{
  "model": "image classifier",
  "num_classes": 12,
  "drop_path": 0.1,
  "num_experts": 8,
  "moe_every": 2,
  "shared_expert": false
}
Rows from block 9 of a small image classifier, named by matrix and row number. Rows with one number within an expert belong to one neuron, the router's apart. Each number is 500 + 50 x the weight over its row's rms, rounded and kept within 0 to 999. All counts start at 0. Numbers have three digits each.
Before each expert's rows are labels from the 100 images, of 14848, where the router gives the expert most weight on average: "strongest on" is what is common among them. Only what is clearly more common there than usual is listed. The data: pixel-art sprites of 400 made-up characters on tiled backdrops. In brackets: how many of the 100.
# router: router (model.blocks.9.mlp.router.weight, 8x256, trained with AdamW), inputs 128-191
# up: expert up (model.blocks.9.mlp.up, 8x128x256), inputs 128-191
# down: expert down (model.blocks.9.mlp.down, 8x256x128, transposed), outputs 128-191

# expert 5
strongest on: blue (84)
router.5:513527546487470447465423448418459518533456484522533500519482464447554423506488433550594534473530479534531513542465611569565597576487522505473607490425595442511490442536584493447452527494435536
up.0:565515543535524498428474461516514563486453407474562479522503540463510479578516438544534458539460516487511458441506398434419469557520519635479523464558510509403476528541464513448563520521508443
down.0:450461490481494458544491606472529489454506523504478485424441523467463540432453545489416525537587507523533526494572483491491548492501581482336533598495445545507516458495505477490518496431561490
up.1:484431547538480510487436499508515585465515536604506461515466499501435511480472566502530612598581549503485573526524472435467477548576539598554515565466499562493507548578548505457546532514405412
down.1:488563471488526504466515437467493495495495494574570511460413510471435508479506446499436465586589494387469542545562538490441454593497655489406498504527409469499461537495482507563580497497585475
up.2:556517569493495568444480602525487532465519514609480539672527433507512443444501534472654566558493532574543472545470413459508513496512474471546537484504508430438491510498477400453442551501422464
down.2:491566538514512565440470446472478454528476496428482436338479510496443551542461487508389512617513503396516387418480513488450416479504441480562505568529445501593473546495485611450487481478586477
up.3:595549486486531546496495479495492420436498435469509455445497521491537445500480554533480513505464559468480490545414532502481487517454493511474471593543449572460484434464475448536497453582585431
down.3:432537542482516601509472523510503523507500563499489496554457476538556471402541516496415496591553500506481495526588491511464509490504539506429438490446473478466466481499519462499522526526567488
up.4:528533487469567578614510473569575541566581494572498455513517500591581532524488645493471480495464461511508461477483426558443466455497440501532516553533449506613455564527412375568506495532563450
down.4:569494523503486479506515452522486556477500578521445575543494535470513416496436448489594430480548501605424493429537604460568448497509599502459516543490490511536480498488488520445557501489425510
up.5:490567503308508528586472451427505510441468512483514415583469523450562423490460510438451527481493566525418505373540443428462499510460537483582515464396508448457490546440534489457486605482474425
down.5:474446469501492549605510522434486453486486422602519439465542486507472617482491386499453456483518497556492510551485455469474482460490446507444492456443525563482516511483477479500595517560522491
up.6:564495438468545436541523501537498621551538540503536540543461617474485477441448534478517466519478468392487500460558424470499509467528517575526512456531415444484469492562547458489581456562505367
down.6:507516494508508621495495578544488455516512527551485476498515499497505350555369457501390370463507484421531523481464582527520472511494582514462480416561546490562553545504490535544481451436510505
up.7:437420636557518568515491520442457477542469493517489444477490478450493477589436383462635429454511538433511539532541533429465456520548519461421479463511540521410530540441513600528474468549533557
down.7:564568512515480519457514350476477509526483412489534498435528588634463579405551548493471542540527533438414499466431537532425472529520519495481612477403623559557483490487511392498567478496502500
up.8:479569514513559660591559535533468529556451456500483460572463472476407448475521534502587493427470521494505520475601568457460464453506493494514454489430557453512437494484470541313556523561474457
down.8:545410513493512484566497478503505582491510491497458559595441529425565472532422496502621400474514489537485520461487545497669474508497451508536503493520631483617533491494497474507473503452575483
up.9:512421536455468453513538566507608467529527511556584573485557435522442585495476444523458481501484515522501491489491483544559565435567462493454526564524445512525448577530471518507529547491444586
down.9:468484490527497407506565472481468537463510543394479451573609547598472486426509491477583472606496505500483474529543577498328450476507431509504461538426533503481523525493511544515530494511586517
up.10:555511525488607510462514424411491455509423558527487501484528558524583553468478468442517483503615616526508447485531512511413483515567522607463526381477454498398489510571438620522501476532474573
down.10:557437493484506601447522383500502457511500528510499424437490491538447514483604608511547478559602492530488464481534558506570468482492525500432492453527546551580502507520494575473424444511451517
up.11:529475566448503554495598541480559583548372417487426455601521461516485532409475611442476458516569459574493589413487403519486569476445455514436439507515363518450593570511425523566475613483539555
down.11:487451509497492603461505501530488530505493449480509480587493417455505495474524630496484440412563492515597545548465542557459507469500503511467443427524475522540532512494500501538495547514414480
up.12:482544558436535596564487478495489588479433445466456538738561527525580394453447463469598486508551442485499475451481510523487446475447487517551419408508618462455519522504490556574610479468530539
down.12:496597464508510559554467634505511551520511557497521587626514518436560460361475512499358455555390493507537517489606584485462504504502609498550525468380579483525500482512506486450568462499619493
up.13:493532598458498496526606505469512465431547465515420455465430506509505466467431474504555560497427476514542566535498579471438502557478529503491423551404555477513534535508532477432518458463501471
down.13:482519515485531462529474365492504521490521545531529669450569531505581440548538423507543441457474500503580570586500554532517493543503530510567482449551563526452521511516509488482508456466461539
up.14:443561430495386476559493523566538573416451525530467447492524514490511448530607467453534496461477517607481407544521552532573564441444456496361531467442453536561451503488520504473473489492420501
down.14:460410497486499491410503550504500542482500486390498517511503511431504604619477528497467448489575486475442461422479593494579505479490527499472573622658510524407507500496503494481500457552614450
up.15:491577452582498523586564450486444401513471561473553519508488535479536467445511616502498479579453516447508402628511387491517477513456432499547556518444491570493483503533530471498561436490508508
down.15:442505504502507569579528517500513416504499499512475416435522495525484525459580514495513379595590491435493539593701462467444508502482456500612439463480539517564504561496482538540425508457409476
up.16:547493438524452496458494570540569460530498452418566447490572458484508490479495496495608483510476512438469465502562516552523499426511467444576469494439589539542511453512498485556521533527544598
down.16:528571566509484394604497526540500512522509511455528589551427507479421573511438507508420528524473492531556560427409504446449519485501520510506441512605598486460509480496502514398458501453377486
up.17:483522460631559507490488505495478500456458478539490504527517436543461485484450473481415404532494469485487425464497536489466536402452517466478522482530417476504452478552582409520474471480472463
down.17:519562500498485455582495424545501463486502491499497372613495408514503529506487647500495562559560485511466503501454527436508537545490539483428449601448603509473466498508496518437439483572520485
up.18:474499431401465481533482493454606598501443478523466432507495533575443545512533465479517413523522417506490497444537555498503569614512588550451520576487527503428507605502479548505570552499531453
down.18:477489515500506566594552481543514538505515472479483538519500523500614493449492538489477495367501491563479494454426508462502550483493558483507453453572477492498553478509494421486538539480551503
up.19:480489456511509512469497462514480496555381511567554540523432500607570538499524483484528631511483515463486499442464514486495490449516489472474505551459501609568510406522453451536554448496518512
down.19:526535487503501419387486492491499488492506425543546387488549475521613446321576493502501471600507506419403530492572556519500457514498502508473465426443481505522511462515514443424476445551553498
up.20:480479513497521557492498543456513508435473535480387436452508489524371478569534441539514531566511552476486516486538470586451550619520441512468436493522535439502488512490516524423420471537461426
down.20:519559519484525489373530498507514568516525452469533537604566466428541435582566460507615483480421486433509499485521475529575547546491572507447562410500493424464528502519516525493464527440408480
up.21:484436475511434501597507436468467523557455455553543505579554510609556538455526459417516532450509441505492463547496514547537444525488504495484440512492451462486581545615495455509550479508506496
down.21:487569537495525466537489567527507519482498569577521427415423502545580432555508513492559579620473496589483519436596468439431542501500491472449475536507453440394478504502504462488524519469524464
up.22:496463535406572553503557482425533530493475449439445494554462555440563458586535488528437472491508508492490438531582622548492441522445485542606429437524586528462442448495553529374594502503531429
down.22:449503543507509491479497520511503525520507489517564543603492449497539412475522606500585371497561501518497521520486500548562497527504522503486477381415463518547533528513498517493506519533534508

# expert 3
strongest on: large (100); teal (82)
router.3:557535636496532477483504540520507529479471460425523478435556507464536434557495539393539590483534483387493452581524428490528468452463566529521473467553513438487464559476442564514457463496489556
up.0:479521475485527452544485531557489478465586410533522529545472487558448498501466409556574490531440562587492537439468514554476556589498544507471450397526511534522539441531423528501443510478564521
down.0:435476488436490585518470568469488372486505518458460507472532401504462494503601446499433529408463492565633516443509532527465512532501461494426535465490681461535549462489501537438506549489486463
up.1:500465523494462492515442518539448375421554520491491494520516472575478472594391495543552531465369489496511554500517574487460539626532507464451512619526566583558537521567459586602505530438522510
down.1:494354496496501514524517469482496503481501498481506465542477511501538477656493368502528390517570503527464508522498491485558501508500589498610528365499476500451502509499504514495496508495406488
up.2:434523485474590573509531555436431525539563438564508530518524554537526537520469586542409511511447545375504459490529589544589507533506472440578485479485443496474546550540379449517582473585482469
down.2:388469493489511475511516426495506520480502416523512503468530514512542453484519588497530446472644503482497466460493374530428593497493533492485470537551581522511516535497512514545505468423496514
up.3:519537446453497506504447489446483493514529423489594504530479504507500485574484490505509396498486504528504492585412466522466498419523521562530524380417521485464496394578436491535440456505510492
down.3:521495552485503588495476536485490462515493442515472501380381458421542412488474364503509502436533498594589516460567408463583470517497552498532502513656511497470491462506500490490462556420607496
up.4:537390605523549569466498523524488597453470499501480542505523471503556525492485621491470487375534522452559527537460484468600575452519498545485509550481544541457563561536522571482506533533545532
down.4:543388499497512477460520487479504406520519456360529505535412583513383542531581469515551432552459513516548538495460401563540505472521361509489501529477481546404523533513504470532533573497593504
up.5:513510467504562526450497521543484500497604545534486493510502488487571554507462609473553485564514470478485442471425415478511501446583485440598455499468512443556411512435528506472533504473592540
down.5:507621503513500506563514390509501498505505578551504447468462540543478439444523372514396478458465508432400544428554597513492487510515496516472507542483562490659503472506503517492476465521556493
up.6:480477543547568443614534533432483537489433597492450515643459425508520450499466442416494553447585523486518400429441545471563523464554476541554500535511558474445462574492474477488446469486452470
down.6:538483470522520505528473492469480419486508495554454662424410543546490538425519477500564473537545503466410501535613579449505425501497458484494406471516376533442556501494499524496502544527440502
up.7:513502552478515514438434478502407534461433517531452473454475557593469489545420557447547422520537498604461501428541540525488456540590402520437429466533480463507463540536407499497458566543478574
down.7:536602511476505482507496540528499521503508515463500423488577600503422531492483642497445394538525504407443507515530528483560426517501435491401569458485423496541518540496492564529403458461570471
up.8:520528572525520523553420482486538565420480548532491493528513445499533543523502543415482417500487554580581530424436507428495479436492529553464489490368533431537460485468510455462489461519456530
down.8:491445443516500487574481496540506393505504524536473557509474487448508365506506571491495467436569491456522478530503498508572518532494326506561569605489530471511534480505497534568486517564490510
up.9:541523433503408509568529498466491524512423445482451495522479532620581509545403476512534659477431417573471552472501451470559486538571547592443389449539514483567416567464531451593533480512549435
down.9:427578514512494527525553480557499459509503516508472486441509469505620491481400507497614358517440489376500591517478596475443435496506552482469532419385541507469449483499500502490444430476598487
up.10:473487425546552551512553513436523570570475492512496537556509566546475552451517490420453506541566512507468455466527477545520438441493458547519478507497554465419508545487542423418516572400519584
down.10:484574487485495483423498478517490510467501518498507467513459473517449350680523567493421505549588498500507566497453445483464499473495584501469472546456618500589478485502492482500562458524491509
up.11:488493402429502533509464431520502458445501488535472461417431520482474474521513446555471414418595466550438471531459540558444435522460433462503505493490459497544480520529521524499512498511438521
down.11:490453485516506455446546467466501531481501412515519413600506406468552539486499604479560528528402504666513481560479420459426505496501582509401559544571462485551533510504506562495426516445653487
up.12:449444497514524551481387552557499395489589501521434475421528427506608494560592520502490448526511393516589445542442488505457475525492440503530493480516566414581519601529384578530599511496357501
down.12:453399476515513500611494448534499452472498423536445585468463541438509595438536546503451463525502488442559544442547506516535427611490389489439516550531556515461491488496482437610488446450620480
up.13:503572428604537494488464505511570562543512437456521500435486622491535537572501437491567461507496460496553434542476520495494684459409552485427526474669576524504516557454464495440568451534443510
down.13:518497525495503500590502526456487573493499555496481454429512559463510534564438556486426672479467500448530472546547398523452483504502513506392524548349502540483508503497502528483515459438497499
up.14:480509428538524478577507603464391441558506524446496570531472519616463517544542470520499505444423522510569531547495441423576475444478487485468486477523494578501551550445446522528502526393541596
down.14:453410481502509567535468560515500529520504469423478581537537540526448453588556465495459456473506498523505438540482462529584505452501546512382514588237586496517466494484491457532564460534524507
up.15:457532530536429428549505470423461536478510504442492458544402472491468520556557439466515480486592525516458532524460492437591484462505487448531442578393512540438477525522471551528493511532434442
down.15:483397486525510419473528411518508475511509503618529505471419515400533562463419608508592550478608502475431507554616414490555463496501511512489475483553549552479514534497491578517423553498454504
up.16:509501530439504487497454508417521462627494494516532564518642548529440524541488559512555487473560494490511484412558491537580539513457416613471448493429508509458447385476466522562550521517571481
down.16:521584504507513444386499532532492493488497457493530615484608457500529565539443576498458557403474498413626432440484630501533522521494512501459545471507400527468469493495496475495429537489449498
up.17:438494447392465375558496522577530461520456448515537545408531551463574507463469556451526492522455472560470468536501418469549582466513469414539453562497508434551469491522489472594521606472533534
down.17:551511491489503470581487513499503552505511489474508510610505552465433471512532538496503515452549504490490534517542744512447532504504527497408514477388495506517539501505500547499569501484502498
up.18:508459500556546453558495574480548474514532545611409527552548430584483563511502494549512500578470409496455430487522500512536558477487531480502501480538555502506565457468467493398523505468566530
down.18:601510531473466583474480559528510519491504568552475453523397575478509581399548532464440495544536497585569427439424528445577473443506433498533517482429448454484501460500493432435512522509296495
up.19:491468408402496435582512484478443383474476476566544425567476463540538510487458541462390428486480521463449471485557513558494481465452538513458429528507421591499526494590477488437440500497467467
down.19:535534523519508435506500374491506461500503465536484427493469448443430548493571591512457431499410499578532492448529503529449488458493481500457504540390565515426429484498503356529534500479483527
up.20:441414463501471440494466465527441515418478459556612508480494510615477475551542518471501538552492513543472540570505418549531648530505559487454459559541559423497490579487466458494454523479484481
down.20:521551504491503513505501459488478523488482503474437604439472496480492473438505602499651549516518495406543493565564410493531517466487584497520520303600579457530499496495490507452523502533462493
up.21:482598371503525550575444520428571492598526555463502525546498606564458537548546482447558474527418475526471455492514487474456547468559525472455519519508507518508523600496501547427534452535495496
down.21:440457512507491462505497472469507563536504476536499515395596526522571477509590522500408533399553507473532488533505520486450650547512385518469458548593363487570480521510508463426486524582515515
up.22:478544482501529523525539475542534595430561527581584513528490470476468492434533554528467553469500567440576551511484531594540599555520514456479521487624423444474505475580570538483571526559386513
down.22:519543522496498384515477501515492492496490482562412496584402521538547490547508599485598464439445496531504487484543511566547461505493498497489455595500597493503479521490498593541531518467380520

# expert 2
strongest on: large (100); orange (87)
router.2:486528485531506557489505536522494560513472427588514534433461425450466458475565510508499571460486517551567483501560452493424492550452529541529519585489482384464469465420504509483475603581573487
up.0:448472548401454506490496489554555539529426524469451552523521514496628613544478448475490472514451459456497450484455599453537566535474483497488540531432497419531543506423528504440485503446654535
down.0:511509527506502383553503608523498628524498485500465636641502409495534529542478529497670443421540494461595444484497583430453521515499513512466466581462491489557482490486506579516543529445418481
up.1:507543496496566559520535520370587504496535533566555442491496517462529487546434573489472549439373491500559451510451518519512497571383549513388459572437512494434513585497488432466454494533477495
down.1:501549479475519548386503454492484411523504498486502546446485366484369439559486489475470464642551489479493442564607591466466497475497409491438394389542469464557510498494498604476479452474477468
up.2:408463382497541518525491548421517463460542556479409533377432501468516490482514490547508474548506607507529547486478545486500525495476484493370428599520411436446508381533443512386559492528500549
down.2:543364503519496493531504524559508443501503458446546538557592540474516501566514351509455481534403508508423456496500463563577542480499376495348451478414417480538499494501505458545463445446499527
up.3:509588475586542520492436550562487509477508533562553513464549462507471466533620449521423461450545478521519515473465457524528483537522394517469437514534404458510476615540458510543558517562402454
down.3:519458554495503499554492458535502437493497557435479462405501507519470542448555619496540541519435499442455452535545349476501477498498539498496533516519546544568551488511505517524457490516600497
up.4:528496543544553497552488609456415561447494491513414518585512681483435461520554457536592514444466476532399528489484430500481527459508478464611516507495552528514520491525556534451551464511511497
down.4:448432528494512586460445626495477461522517517486511528571593465525595453505435464505452479556377500404498530497538329422610421469502432505444455481423531515496505519489507538490460478518492507
up.5:485539518519546597434460549483519606503438514413543547552461482442460516572430443508524539528533566595498482530593547540555511532570479546493423454452672505456465424465555582497552507473464582
down.5:540636460488525601371526550498489482477517502449438545467537512528515553559516450497413454452418497511543548525487468484498510479500570510424466522411484524594474522498518577538494539508429494
up.6:505528478469482487469555447549427515512595539465591500461515589442495432411475503452452502542553475478530530538460371541527512494462434547520554538448571501505595478558550519442507531580579558
down.6:515541518497500488515464515499500511481508500453477588461422479542530582554503439501468460488439497439474487443461431453526471476492539503520493639552533504494492488493503462479521465478437495
up.7:583529487475459507493525533539428491444514528498503535584501490426462548481474543554451465497439519451448519475500558493597508507558521568484574497547547503537409521522486506486402485449514459
down.7:461640450525507533465523555538517424530520553511534356525545509500447514545457616488563446460378514443502477543496484524543515551509537503618555568586422477439492491509516517519499488480490491
up.8:498466496406579439524489419511651647602539498515476480490488554428515441502468412488481449462590493437441502413586615531545534527429518503490478558562430483510457553479502581448638493475542448
down.8:440485479524523435433511416483506523515518505482533511530493513528475592617421502500583382452404507508527537501453473531362551524501478499379537450587540566468508507519515469515510431497477509
up.9:578505573547600502527408499484413361530472534582486520504530523469460461494517515567559443471507526432520465503478488387448529465498484480508423464514579508515608541417449403475450482461531459
down.9:484476522537499415488492520496508440504503429569481399674575566467461414451513574516507721559431500465474519453511570462529449558504469519506497523614473480591473524498497547530371547551439515
up.10:486526517430447511626528494526484496593370513506475539470495535404569464480466463442509504494500464544476550512465457530513548510540553489379597474524543543539474492483510534578469560522486467
down.10:536476503493508437533486516487520493511512544440494461492521561565506523460535535505411452531453500514369492469528424482483541547512416505652468466378497525529521523508504442429475562528600509
up.11:461454523480572491540517653535488513501471514555499501434449485562488503474449428481459447410466501501501545431541471508564515414436568507534539503501556529505431438463505490575488455449548514
down.11:516530519507517500486547482551500495524506469491516416505589485461493531544516584493486509533586495545471482467475405444425549512503503510512529417569489504479507540499505454632478496493530498
up.12:448506544499519539546494528538341497497465422456438513513513329501433482491543491463544450531368480557535542468547631444591452497430475500483520521427410583517517512422495559468438420513521451
down.12:555494465507496371565480496482497542511497501455472628574514493473554497530541627477489517502383493544571488548484357460551494498498518510543519500417499521471513510491500520530498537463432478
up.13:488448524536508546531516544524547435468514487434382489500505456569518512368492452541546464533444515487501558489492571557514423514504544492470530525542548445487514532463500531515491530530541540
down.13:505372516496536494456453486535505505514506428535566529505559489508503424569518497505592475578315493524509473448478522484533542468501485487513532595443478476543514499494499548516509511506474467
up.14:508553581524503526559445449585627493506520559517493489598497608504447499557464584454514475481517442424524489442459443533491496561465601555528501443549579532544447437488536514497569529528458504
down.14:508286472527500436498479439522493551530508560543549467431557483565543448487505389503500481456514510488562540448574442523560520448503417513424514576415509448533542513509510548538433454473449507
up.15:497461575515531508588410527503472503447610392535509538509461528486494502515648531478624483516531550451578457499495437438522567592490508528455526505451530514476518537516421515473469497542453508
down.15:480447488485529506460490594474506478476502524537509512337540496515498481535429530504401426477498501556517524503506654488427572507499567504478595600502490494580483517493509495471458444516488499
up.16:459532573450494541434438523442430466591434586484396524555420531497614492504546491540513531398528498503432512553452552549468415546535524496537447456499535504515510478464448560466526435456505537
down.16:487389509503488415571481509470494537492494454522444542581493514566561509531425584513450408487509491459408491540482536463539528592500493501538505488561530512456541492490493529420535508561599491
up.17:510567494467456498428559506521476562529505523506486513523405584592587432524492453538579488459508556452585490487505511498501519492548398507513489535428596554498540502581468566479518571564500468
down.17:520464468506508559576461392503504481479507543446525503486428515479500483451488464496407447475477506524487552527579462470579475498507615504475629534413533518571496501498509519532463509493520508
up.18:512464514454546548506565548499572513521495411582522517476532562440613494567452481438439424482506545417452476505407586482546474445459485560483447455523488591401503485504566402435640500526460513
down.18:509581466503482544490519621525505489511493466504451589518607478515523486483443519503480492472515500485518507496519554543504469487491517492366470507611473546307504502502495543518520471483479507
up.19:548520518457470417531495603515451521504487559543595501506453465573477536433437575520414402511503449607461517404500491500557417441517441568425492480484500546549534521541518526495507547505522568
down.19:485459479492491527608520487500507511498506488488531451604457540521433620578578513497561401539542499490417534453568373490381497462499474488463525489611389476548507494505503417456483493492537513
up.20:524513516503582409513478544522566440511625436427476548508473495442494571444552577437560506420524531518509484491538606471543498581402464514488477504544526577495509484501506461492552499500538565
down.20:527553512530517499524493558537499512502525434561532479424489516481598480363586496496560502505318511507527504502500506510523527554511551501382444511489536565566533526517514501433617516481477538
up.21:565520530504482531532515583501530499414523588543535514532455475504518573534565554466490456437618585531531555520497415553572579589520511657494466486524427427413473554597478611510440505525471511
down.21:487521476509507495402513582499507519506510503488490469518373491491418527516491600508506469503483506527443473422538482520556564506500458495634501512434514509501481497499499433510577521516572486
up.22:499511452541498441484457416493422468542585446496431476467530491517567537438475609466469470408453419537414442510504592517544459498532510579498624520513459564481547491438513502577548549503534503
down.22:571500493474486584439503473477500588493490562517481529420502471531374462533578564511496279570617505492603522519497458517516492420505493500527499449546575449490502480500504553486461488493480477

# expert 0
strongest on: brown (100); large (100)
router.0:547444487541495523539538495527575473480537508498544526490468541498578470516421467524420426490480507437481496492518533521484560566585460510525589438444576562558506471497534476468414485563508554
up.0:434462491555478481593486477525487541589495497516497498519456411456657528470494478474590443388488541465531467523410475449480421498447600492387554481427509477562523484567446617449451491546557552
down.0:437588482505501443454522548533507408480522459439507444534552522527377512484572452500411569517532505404553536435559498520573526449493449509474501502530288449490463489482509392523484458519556493
up.1:525530490509560575455547573437461541541545528476560400524519527453461486546577504512537458525510518601526481482497574575537508510471468466465473431515571474482540473442570553453513520560500545
down.1:495545503508502476432510395506503557531503473437501471512527473597525521430500545487493362525582506499522476492465416468575553486497529512467476481519489465424481531498505477513497480546650525
up.2:482502474529437458593525454541563520431440447473497455507540557517466433484564418524563597539552423391456529503559510476495488507509561489517483446410441444525543541533491468452572498470592522
down.2:596507463506508510524454503542498477479511533486490484486634537487493558578485448512414412598469493541581549508546417532575519509499535506329473496471402474459484509498509474404516545471454496
up.3:595502577507483512505588560576517493567499497423503455521509527495438571511505610473529476619479484456561406422567466510575484442461511443460518527518501569503503461557488524559468566540519497
down.3:490541485525528514489510531497498498498510449548565486503403397538473523465634490490463481457511500615474507530491571545444548480499542489535489558602470462511479486506510528543505444528561494
up.4:540409461482507547585480539576489503591438491435400542551527522471531513471505555525520664461536387576428523459491532475467515540481502487486506470530457497513467549489491510448333415536575582
down.4:488390478496481543451545500490490423506482491509547373426397447490549482482541458501514475520588493506489521500507486517469567530493417495547406439422542482473492536498491613563525523460526501
up.5:513528482609462542461538433546459509495470444469486458479587548593496429482497431423530469483507564544393555587444534561572406480464506499389534497435593477547440580474595451466490503463516507
down.5:554395456512491396520505559480504498512510493444439482586578591501543502589531422487654574532555502431541473494487438482486505473486506505622512655469556511509508496496502474482529470465563489
up.6:488481490563517538523447500495503449553490529609492477442445559509510510509529418502537482501583548548530475531396557603581505539430505566541473565453544534482529427460521558466543390391484544
down.6:542552515509486489460503568514500451505508572543462466449564491433566410480594566514539464476442503479538510486485514502444444581504514492496527477519475476454561504508505486494460552447501519
up.7:512499474450506464516542548441478477505529520535534498565399547480551525460425498497450432431411510442470483448492503549502461587613493515596506557491547480480523434571468516547428591558446494
down.7:461544496497497457468482591517506519501494485545460546622501473537506476456555576503522584445526501462527464511571420451447562490500451502431523556479430504441488488514496543497474568472609491
up.8:492399624554514556508384497500531472533521478500517360522442493442570512648476467531487498509518459500551545470546460519474550530514494541557541413578556485541528524540460464519460442472584525
down.8:468332506494493522520507588489501492497496499478497486480500473481475492721453507498557473569471496489511485434503432501512458532499466497642491479511461497502531495496497553470523513494424498
up.9:526523438473544496496479523534453473553531471394456480572584564467498543470454559541528564497530537479394434556462484604593446508532508522421459453532386488494483542518547459520440501581507520
down.9:454487523500479488421475544485504492463483539561525664462385415509492605414552495494534434445476492640515444453492464520536465467485392497456560528439605532566453478500478436471583518505471493
up.10:406466479475449528521439545559518460526443510538470509604422414484611386450552363516522565362506479407430502456476420542501550366546556552394486419481554506596528516450498583462531500597508428
down.10:521547508492483433515464566460499481495508494516457647515471581437460579515418504493637508574511500507563514466542523511543479558501488485565487641483463529592534493493494528494471477430437501
up.11:535515541443531413493546635559506421554591553528484584516490505468408530622511501472496509384498489574637484435550484510638583481439426498508469506441473467510488506433466553564510523537478577
down.11:518453472511486467431505464554493566512496522585481584505549489519585481616469541514506440560482496521594494515478425506514500547500481495405510535568499501461425554508484587442505595495480517
up.12:562490498503524488536512429479499439532546546506496485454447514543506479471553495457448516416421546504432514525526519461493502560528484451452455512490513474500550552465518551556469486473583584
down.12:431488548507499411447504438507491493510511511463505603564498582493443482540472445505534442568472505443513495533515462545534489513505548487528482451574472506471501469503493497483465478529401490
up.13:557557611436497492439454476487516455511520509482436455478519388473534493452539521519505493460476489539506445495523547377484404506436514531415513575585609554498480539498436496465519497553389401
down.13:468603465487507458437568486511498508542500436492592511592384578466625507537569475504447468544599497436543447448414388476564455520494443504593456474517503539436535567501491510467613418562493469
up.14:411532452510487531514557526437461494471401607489461483479486591459561548459464503610625450501503461551535522462566520469568450480459491524490538546486564473499522508423540528441587464508446556
down.14:552486496501509469487538530476505475508489579601484600458576447432527470524613416517509389512520505566423489515587518512531520510504430490534408435574610518443454509501488508472557520448419501
up.15:493568522496549601449512525455439526571557554561514386531499506522539502570399521451443480473378516589478465567542515510529461537461535426477487593495464400476512446564510477525490492536447435
down.15:430405499503521455551469541504505514500518556626531409589498456541542520450501550498476527473576509385478499464551553543463562481510534522497480440484442510632519505510504529531404489547475511
up.16:441550516581517601537560536504515499458685599482530465515537523495492435473477398595441499503544474522449545519565456434514459513420490554560484506548521536464488428482435527438426449561484469
down.16:467636529480477520482501554493484530493510420547533490519481490487631439452548528492569430441515498425537527562476472485452458507496577500388489538552534500479514520484500448495442460465394512
up.17:471602474436460518513489496427530582534550578525522512481478555571397505436474437516496521538476499450475428526514526539570569535590425502448389425508526479454501534601551514533401459541485472
down.17:537458484497520613487521533490497521511503501481490495493465493546429506520520558513470561501516508584487510512480422538388494512510549508532514496377593512555528524503504514508472484464477522
up.18:517548494599442542402501526412513476542537487505490473593544563684644470530537619454529512471439528500435497537441514473409497473561483619417460464569568557396484548546543476471408492631541551
down.18:463363484491520536485507494483490539517500524501545458544471509478458510539507463479494542493542501476512524521435443571706485456494486505617535422441418508612448515495503480475490488511535515
up.19:546453506499489527531461484507474565495555521442379553460459544472526450542504506483533555485539555500515630486464567582552530598499487538518456555567452426512502453434523527454512555504449498
down.19:451433522497482438522553452490525453516485497463524536580562537495490421501571585498589517400530488516545464517485504455482574497488460511582546394575527473517489468499491449504422597528598469
up.20:471528524566555551463578539498516541479451493468546422526472544566416509578524431515534460517519506531481493582511402556513471450528510443483443447518600490465471443531444605523519554595500533
down.20:534403484500531528487476493505494485525498442473482511557549480506482614496479612500409523589492503388506527465498496521658483501503556506418528525436636538398532499482499473492486534506514495
up.21:541579522561515513615480445457498520479519497583479580525456495439470419476448495475449489528547475491379458535555479550437416387440486523423585488538505475530577492537538443439511463570577535
down.21:440456510485511567567473535471496474522509421531460601481422565441529411485484472484489372397469494554434475570558462515506498585510466512386496495521535491573487548502507507462445460467585534
up.22:495525545525487544523477533517460440478493456522462536507506446475518475327526360466528483469466377540458472492448566547618457490545412456481580413492496514512484494534477430362549547458419525
down.22:598421503514518636536471465514509586486519462582521564484459491490547564388572526523388394518586501502453513516561513486514425536507370495461568436472485498537470473509497536531579547500591507